From a checkpoint of a small audio captioner.
Model: log mel input, encoder arch vit, encoder norm rmsnorm, encoder activation relu, encoder num experts 16, encoder patch size [16, 4], encoder layers 8, decoder width 320, decoder layers 8, decoder norm rmsnorm, decoder activation swiglu.
Rows from block 2 of the audio encoder of a small audio captioner, named by matrix and row number. Rows with one number within an expert belong to one neuron, the router's apart. Each number is 500 + 25 x the weight over its row's rms, rounded and kept within 0 to 999. All counts start at 0. Numbers have three digits each.
Before each expert's rows are labels from the 100 clips, of 14976, where the router gives the expert most weight on average: "strongest on" is what is common among them. Only what is clearly more common there than usual is listed. The data: synthesised imitations of 52 everyday sounds, one a clip.
# router: router (encoder.blocks.2.mlp.router.weight, 16x256), inputs 0-127
# up: expert up (encoder.blocks.2.mlp.up, 16x64x256), inputs 0-127
# down: expert down (encoder.blocks.2.mlp.down, 16x256x64, transposed), outputs 0-127

# expert 0
strongest on: mains hum; animals
router.0:493515497467465524497475545477499480497533523452538496499523516483449512541495479443536503459512485517546454487464460493503522468508460533495491468500476493489470469542486496499523501545502482545507499525510507481507523499545503470522524502492504472522523501467499473468509507474476486528528502522503508508500483481521547486501485488523513544505547507501517525495495499464499516507524
up.14:501522506472494496516461514489461515553537528530474467539497474521498545512544530486540505464464517500516511482488527452537461489493481504471527548504472462488481561543537520512484517460539525461521473519459465519472502494511481470535531544524483516507511529488530507480524491515472475475516517530529518471520520521499510505503462511525525513497493499520532507530542545468482458473521
down.14:488507543471537488490515498534509531545481514518522482449494487478499479499517525531530524512509514474477470450518494524481503542510521526472509502504522464489489498530536527511514465508481485511539548504536473504509489456501492508477478481467509495474478526523529469453504537466484470495516444514514491505468457460489496490469480493453535503528487476497487532478479471461524485522465
up.15:469514521474467486459437503521504512518523534527483485461496474477505502502535534504513506496498467466493514451511467533513502509521502484499492476526485480485501505464507457535489488496496435511494504498495492476475512492480491530498483482497501485452459473512519478426525537483512511500492478485512446498464496512522485519500474494464526420488478508516482519477488490514510505499464
down.15:465481511468490535490483481505511506510462494501495513479438489504503549530480509539509506502444532456527509495554526490473504520488499486523484505522485507498531543498538477505511537513536491485529515498532489513529463484482553547524506526486473513457511438508494542460488485497510499494480481485535449499481469480492508531484543443516546540490477489496525504497518508457512490478440
up.16:470502470506501462502492479494500490492460505551511502484451492525542497481487536518488508462501480486483509501513482482522467533489523474481533509514542491471530523490502524536511483477488473493485528521529478521475490520487510487472469496475474552494461476506480524477507473513519484494483446497488474500489518514440446504496460514474506481504462477483473505477506517458497475500525
down.16:459489515522506464526496509529489478496507528494489514446494486472463491526484542494495515487483487475494504474559543549514485572489520489512564499491502503519482474489451532516440524499507483499521551488512493465510510483471500466504479490448518549487513436516533539468464488522517514512514463504504517513527476491502457486502520481509537476465478531498475513493463484468443491506500
up.17:479517515437492502457497510499495528492507505491524500442507518460507469510478494520513513505525468459498506467508467575535499540468484502478528451500508470505506474480504521506521480484514493515511534530521476489524533492497509523499480473520514466458493461524493487461522562482541469545487488514512491533434480523520520494503504513466521495522492528509493511469458454492527508494475
down.17:451478462488536521490475490491514543536511524526505484469456474484539519494475528487512478502437515452481530495490500506467484499471505480487502504502506495508515549489539505533524503494526468473493529493534490535503480482492543552516450500492479510478468485507466517473501498527560498523458468470508449513493486483463504517496548443479552514511467506503507531510534497470483486500483
up.18:496456522468540480477459452494509475513451506483515520458481501481511474471479469482486475489505475470495525503484462523524470490483504494458519472453506537511511504514519508489483533469463515535472510481522486498528495508485422562481454495525518504455454502530504475518540464482548524474474499512464468509489486522518492535447517508475481474517467504460490454451510505472482486500474
down.18:482462486490462498491459476488465540466512448563524474484509468513549479495491497458514562491458471455502539497496480532518466491508528505494545524456478466522475517473513445496494489482477520466470506503510546494483515496474499517502478477467523524519496516512496476506516556474515475502496512518508500485484476541481521520461431502483507475495510504513518515485514471507472482515500

# expert 2
strongest on: household
router.2:453503501453536487459483511521493537536521526500514458464498460474512488505528531512539520484498503454470511467533464515510517519516502495469507505530519473465507521498530548535544490499489459511520534509512436524472510467488484547504495499457493493445490522528513475470498531466502493515480478512517446515469474451488487490492490517472534485531488502484460533469485477471540477519473
up.2:520519496538491486539465462489470441491509490495483527539537510523466479474495463468489521517527481529507502512463529466535496494532468538508502518469540483514478473489483464475493498539477536498485487507487530504477489499490506477468474509509489475540486521479497498541511484563476450463468529486473538509526539482499495487449452501495495472474532486468489486538495518533464523497538
down.2:489499511500462448555474501496492507522534521510512494488502500477486462541470509474541510469503528485461497491503542487529512488521529518528521494495530483503501503499480509498540503544511502472503533490493492517473504471533475509521453544536505522483497453513487511508524516490453507518481525491535518511484488524500526511458489516486540511543530485469512519532493473444504490523458
up.3:487519519490472558484509486489487477465478477501504509540475479506537520481499470554519509493502482502511498523508488506483500470506496458537470467497446492530519496506494488514466519504516482469524437518478517497505492534500538493527542470488480531518563474506504524514503489525499538507536523472509519461568528465516479499554512500520477514472489522533530496529523519536479493495531
down.3:531473469524478526486491494535488460466465502523485533510508529520514531463417453432469453500487519485504500509483473522484529474523533469529513486497492520523478513504495504505501497477484478512506450461505516473523500547491499493509482559540504489514504510483460547483530491513509535518519555475491529487531556502565557470491544504507479513474527517495519472542505502509513526540526
up.4:519504463533455500479490483484498487497476453471495533529520479537462523546488526509525526537545484507520490531466528481511522527539484541508541496498478502532497516501500444489505530555521505461496513483529554500517501526533512482505537507494541530517515480531505498495474456485524500515507553479510497483529505526527512540528513499542495486456504494500548496527492486528455546518497
down.4:524534526460511457515491506453502531493485518492521517478486494459552515459483470509544459487498495486499509499487466510467524490510499479462514480475473492536512497533545498467525545554461498521533503529553506505519493476489489483507485471510474493460472465512502497468513550472509498483511482441499514526474522497520503484487516480470521504521516502481501525521499490432489501492449
up.5:500519488482457493488501505515475484469511481482499487510538495514465475517480540508499540540505488500519493522480546519514519509509490555540548495526481510537507476489452449499491483552521515471520525514548583457484510505487526444534520471503515496558501462493494474499491492512511488528530530469525506496475512536527536507522499517493479502493535504529526496502483478563488522514518
down.5:488522508521508468478474499516515474513481487535523489498504477504523533493501485512549458485472486478513514472531488497454452504527508479497499523505482511529474509512508473501490523530472476494544484494544498518526477488475521519549477487493507532485496488515501580477499502439549531523502469443531446489467476498482507526484493448508554501493491509496511498524538523452504528511456
up.6:520534539496437534532493517467479497473547483471509526506496514488503491499502498516492481519494476517535483526508504505479524486467448503529518498536470529546467464476468489511539489497473508518480492529504557493513500532501522450521504484505468473560511444445456529508472498499538511496530528474462550497496483536509533501501499468499462513485534497502515490518502513512496544467533
down.6:515516508513520534451477514498523511502476500520534481554507481512542543494508520493487479485516516465536522488521478472495475496555507501521500541526480463496472531494523495507497528504501447459540481469528522520543471527481521548528514526492499523515521478513502502499524471468555554519507519463552491466508496515508520515518510475506528484483476485518527521478503496506487517536443

# expert 13
strongest on: quiet level; household
router.13:519477453524470484485415465449536466500482439476488512508519525530562524494489518500481500520493497497510501527509548480482489513501521495500484503517451508522497488472491476479477536498513532477483491464461523465521492528473499526538489518493498504506477519505486486519496481534541520509459521500500477485503511535515529523481476487521482452465502479515527472509490507525481517491488
up.2:473529494494509524509504521515484530486535517513515498446497479477482507528504483489539527489510449467491471443481491504496517546528481491512481507525508482560482487554503502512519500508479508517541519501508477509549514468505490483503485509499520498465472487495495475461507531445500499480493475546506501492483452451492515478492560468512545505511493485473494531462490494474478489505470
down.2:535505514497520501564506508507496504499525472521542492517543533520535489490533466463451493454480497548507459499489500535494492463465499497516519490474485463506483456497486464496493523482507495521450501523462490528520538508461492506451529529509508468528511477502459522543546478508488507484497525507473498492514519522536518498472483496518479576498500491503487477515500525483532508527531
up.3:497538507486514513482514506504500528497537505505509445471492460480505500497504501558510516530518541492486464451527489498492504538478478497469518500559501476506512529494509541560523500533459487493544563534521489519493481501539518520500515484461474490468514466495499521457455504498525473505519442456525465497508410494492487503524478450475514507516508516525488553479506486505532503480460
down.3:510545515465504527478508508543515517489525538531502502493514490482476478507521536509474541498505526524488476486495536526542502496531508525533501487517528474475498469473487513507506467509488504504533532486487464541459492480478527478470518488482508457546547566517534521502489513501491507500511490495522524566490492518467485491521475513475510534518511500505495512502431471521515485535508
up.4:495516536495551519509528515548489497509547522524525524455457532487497512511509468516539501503505503464484519488480480512488509481493506488469449496497525494541471498517509508526508500525472505494488511523477485489505491493503441506487510517522526471474491511489493509472511552507487442467499470506491504486506523472473507478470489478490529576540509485460498504502546502449484508489483
down.4:504522532505497482489480456514522536504478511525485508483454509522538528482546527463461500466508470494479478464483492541490507515489477536491532517487508500491492517497528518508515455479501525531497516552483514531502473500452521497501493526485508500458491527504487512527492549500498501460462514504482531505522464506452456478516472499484491555523486495506479462467499467505556480533490
up.5:487560496522485531484502499491510504531510515522526445497511499499469517489470493558493505533533528492519466466531527470486494512469500502470516501561487465529501517531500486535512518515462461532567551519539510499472465516541524539515535495499485508487489480493504523489492507499530462489518478481530465501534415492496490515518476448498514502490497517529517535504501510515506517485487
down.5:523535503497493523467486487531518507534490538569497512509506478497483475477529539469477543492468541505455496491524545515532458509501538535509487494483537497453500522462521520536475463475487493488537524477500479524472481499459537495490524510461522512509518529533532539476486491503470525542525523477533514538494479510469447511497457531495504508519516475539506517519458485523504485533562
up.6:471504565526516505557526536531494507473485547486522499474484547478519506522488460496537493487480472487473487450495472465510484482489497453506444487491500477530519492526521498505463517484490463470472471535489493535504523464491500463478495502537509513518498491502514484481514519459445454452496452520470571477536505455488498429487496463492504526545494498489504525486522509475483481489496
down.6:527529508502500456539452491474537458513517493463487528514456527478480476533498473452461504467445511483505510496493455439474509487509559481502564524509514534508457477470505484541446500463506535499465498510500506488487493499477491475504500475499488503517475532507511469537552521507517460479480520534447513470484508511526508516466535501505518534484504485502525474486514501511543469503521

# expert 1
strongest on: pink noise
router.1:526517533496502515520537528487478477451477499433546515487514528472471478539479447527530526508501437516524485480487505474483531510472440507457508434537503505529491471526486483489457505503479511539537494545507516523562525483507500482523504460526499480469516456479510488507491511481492501494500493488477532473517472487490551490519546482498495517509513482485483521466494492475481471460470
up.14:466510550522503530473528480507502502536493516572515467530452491499533523486499497504547508493481514490477508490559511507495495490495530467497491512518483514502533559501500485514492518476513462456505467454473499500485484530490526565531553534454487557519516509510506537500528504521520516528511513482525500488520488500515496542523522494514497510480459488549513534530523511495493495498526
down.14:532498516514483471479485501495471479525503472505451516525464486551466514509491493439498516508492515525522501537489519505519489460515497524522532493469509515502484481478472479471483527499507518468494463436486498497506501519505494513476541464507542547517506521543518476543482474537466488492497554485511513522521516563532492555484497475517498490476509465500551462505511514555449543503510
up.15:528509492519489524515517486479505486503486454489503527539512529530500525524461465527452497522504486478514493531519519492478503452471502484495478490510477527528508497518490490472485533511504515510519477502502524459517507548476534527526521495518477485512516503508471533537461497550530528500521541452485525488513530539515512524525527502518464522464506541521526447503509500519502540480534
down.15:488481477495497474483476453523498507510475497509448500503475517549508525486492525441484488516495522505485513543509524503534478462544510498542501496478475498498488497461498480484476489503521511494472455428496477475483491534500511531496527513482524564518453513559488513530509476547487519535480530528520492498519523503510487538481488531518492482467491478501548478535496512523498496532530
up.16:496531529515530480526479530516519497513566531496501507472536487484468484516514517504560518503529491528519494466470503501492515548516495525507533510526512500495458493532505501519466452511461486520499546509523521536506477454527470476470485493496524479511497487488562454489522516464457464464510475542513507501495478455471500461504481467487508466516494468475461523488504497496476503521468
down.16:499482471553510526529509514486525465467490506490515517547484516503508503493495443494473472480504485493531511546509516484495481461476503467512463484483496514514513508526462478498483552470505510499452454513481516496520506527491495488466489500532470496515511493495481521511482484548509536459514541492453496505536535531519519480498535519523447512505509570491472463514539552512502520471550
up.17:530507498531514497532545523524519466471479508456493532521506541484495500516495468481480490521529470523477485522512501542517517472480472492528452456494511535514506484471473486495472503489477513547482472522512498473516531536466522494521512469547507489524553463476488498519481523521504537535515529494460536530534524530521530466525538518490479520519520541535509463485497497516498499480556
down.17:467468500498492511482494462512508529503478510525479474489459478533528503452507523485489490491479548499465530524528531506561480498552519478557476520483504468472516528471519511516532506473522486470468457450484491499460504524476508521494528513472507556520485528524519557481495508519509537531506496507506517529483520478497480529509471533500483475495481516537502501506488505491508498532547
up.18:487496509509514518478510444520537544543508543527468501493496484487498488503545510495495493481539491491489520478538470533507473504541514494492508519520512484458478520494534530505509503495495476502508479473499443483484517463475511538500519541501524517457470494524500466459535506505453489518457442511486490526491440467519465496472474505466519453518482518481467516471508510484522464524472
down.18:476459483467438492499513518504480546505503503519505467466500487529536445475517559506488526514527516507469504563482497518508487431516535491493517500472582480496488519493489510491536460484491503465513522472497476482438514479500490488490490493493514549517516514505498519519497495524477467510551524472485485529458523538496482485507473522491490470511511498493511527500454467481505491547506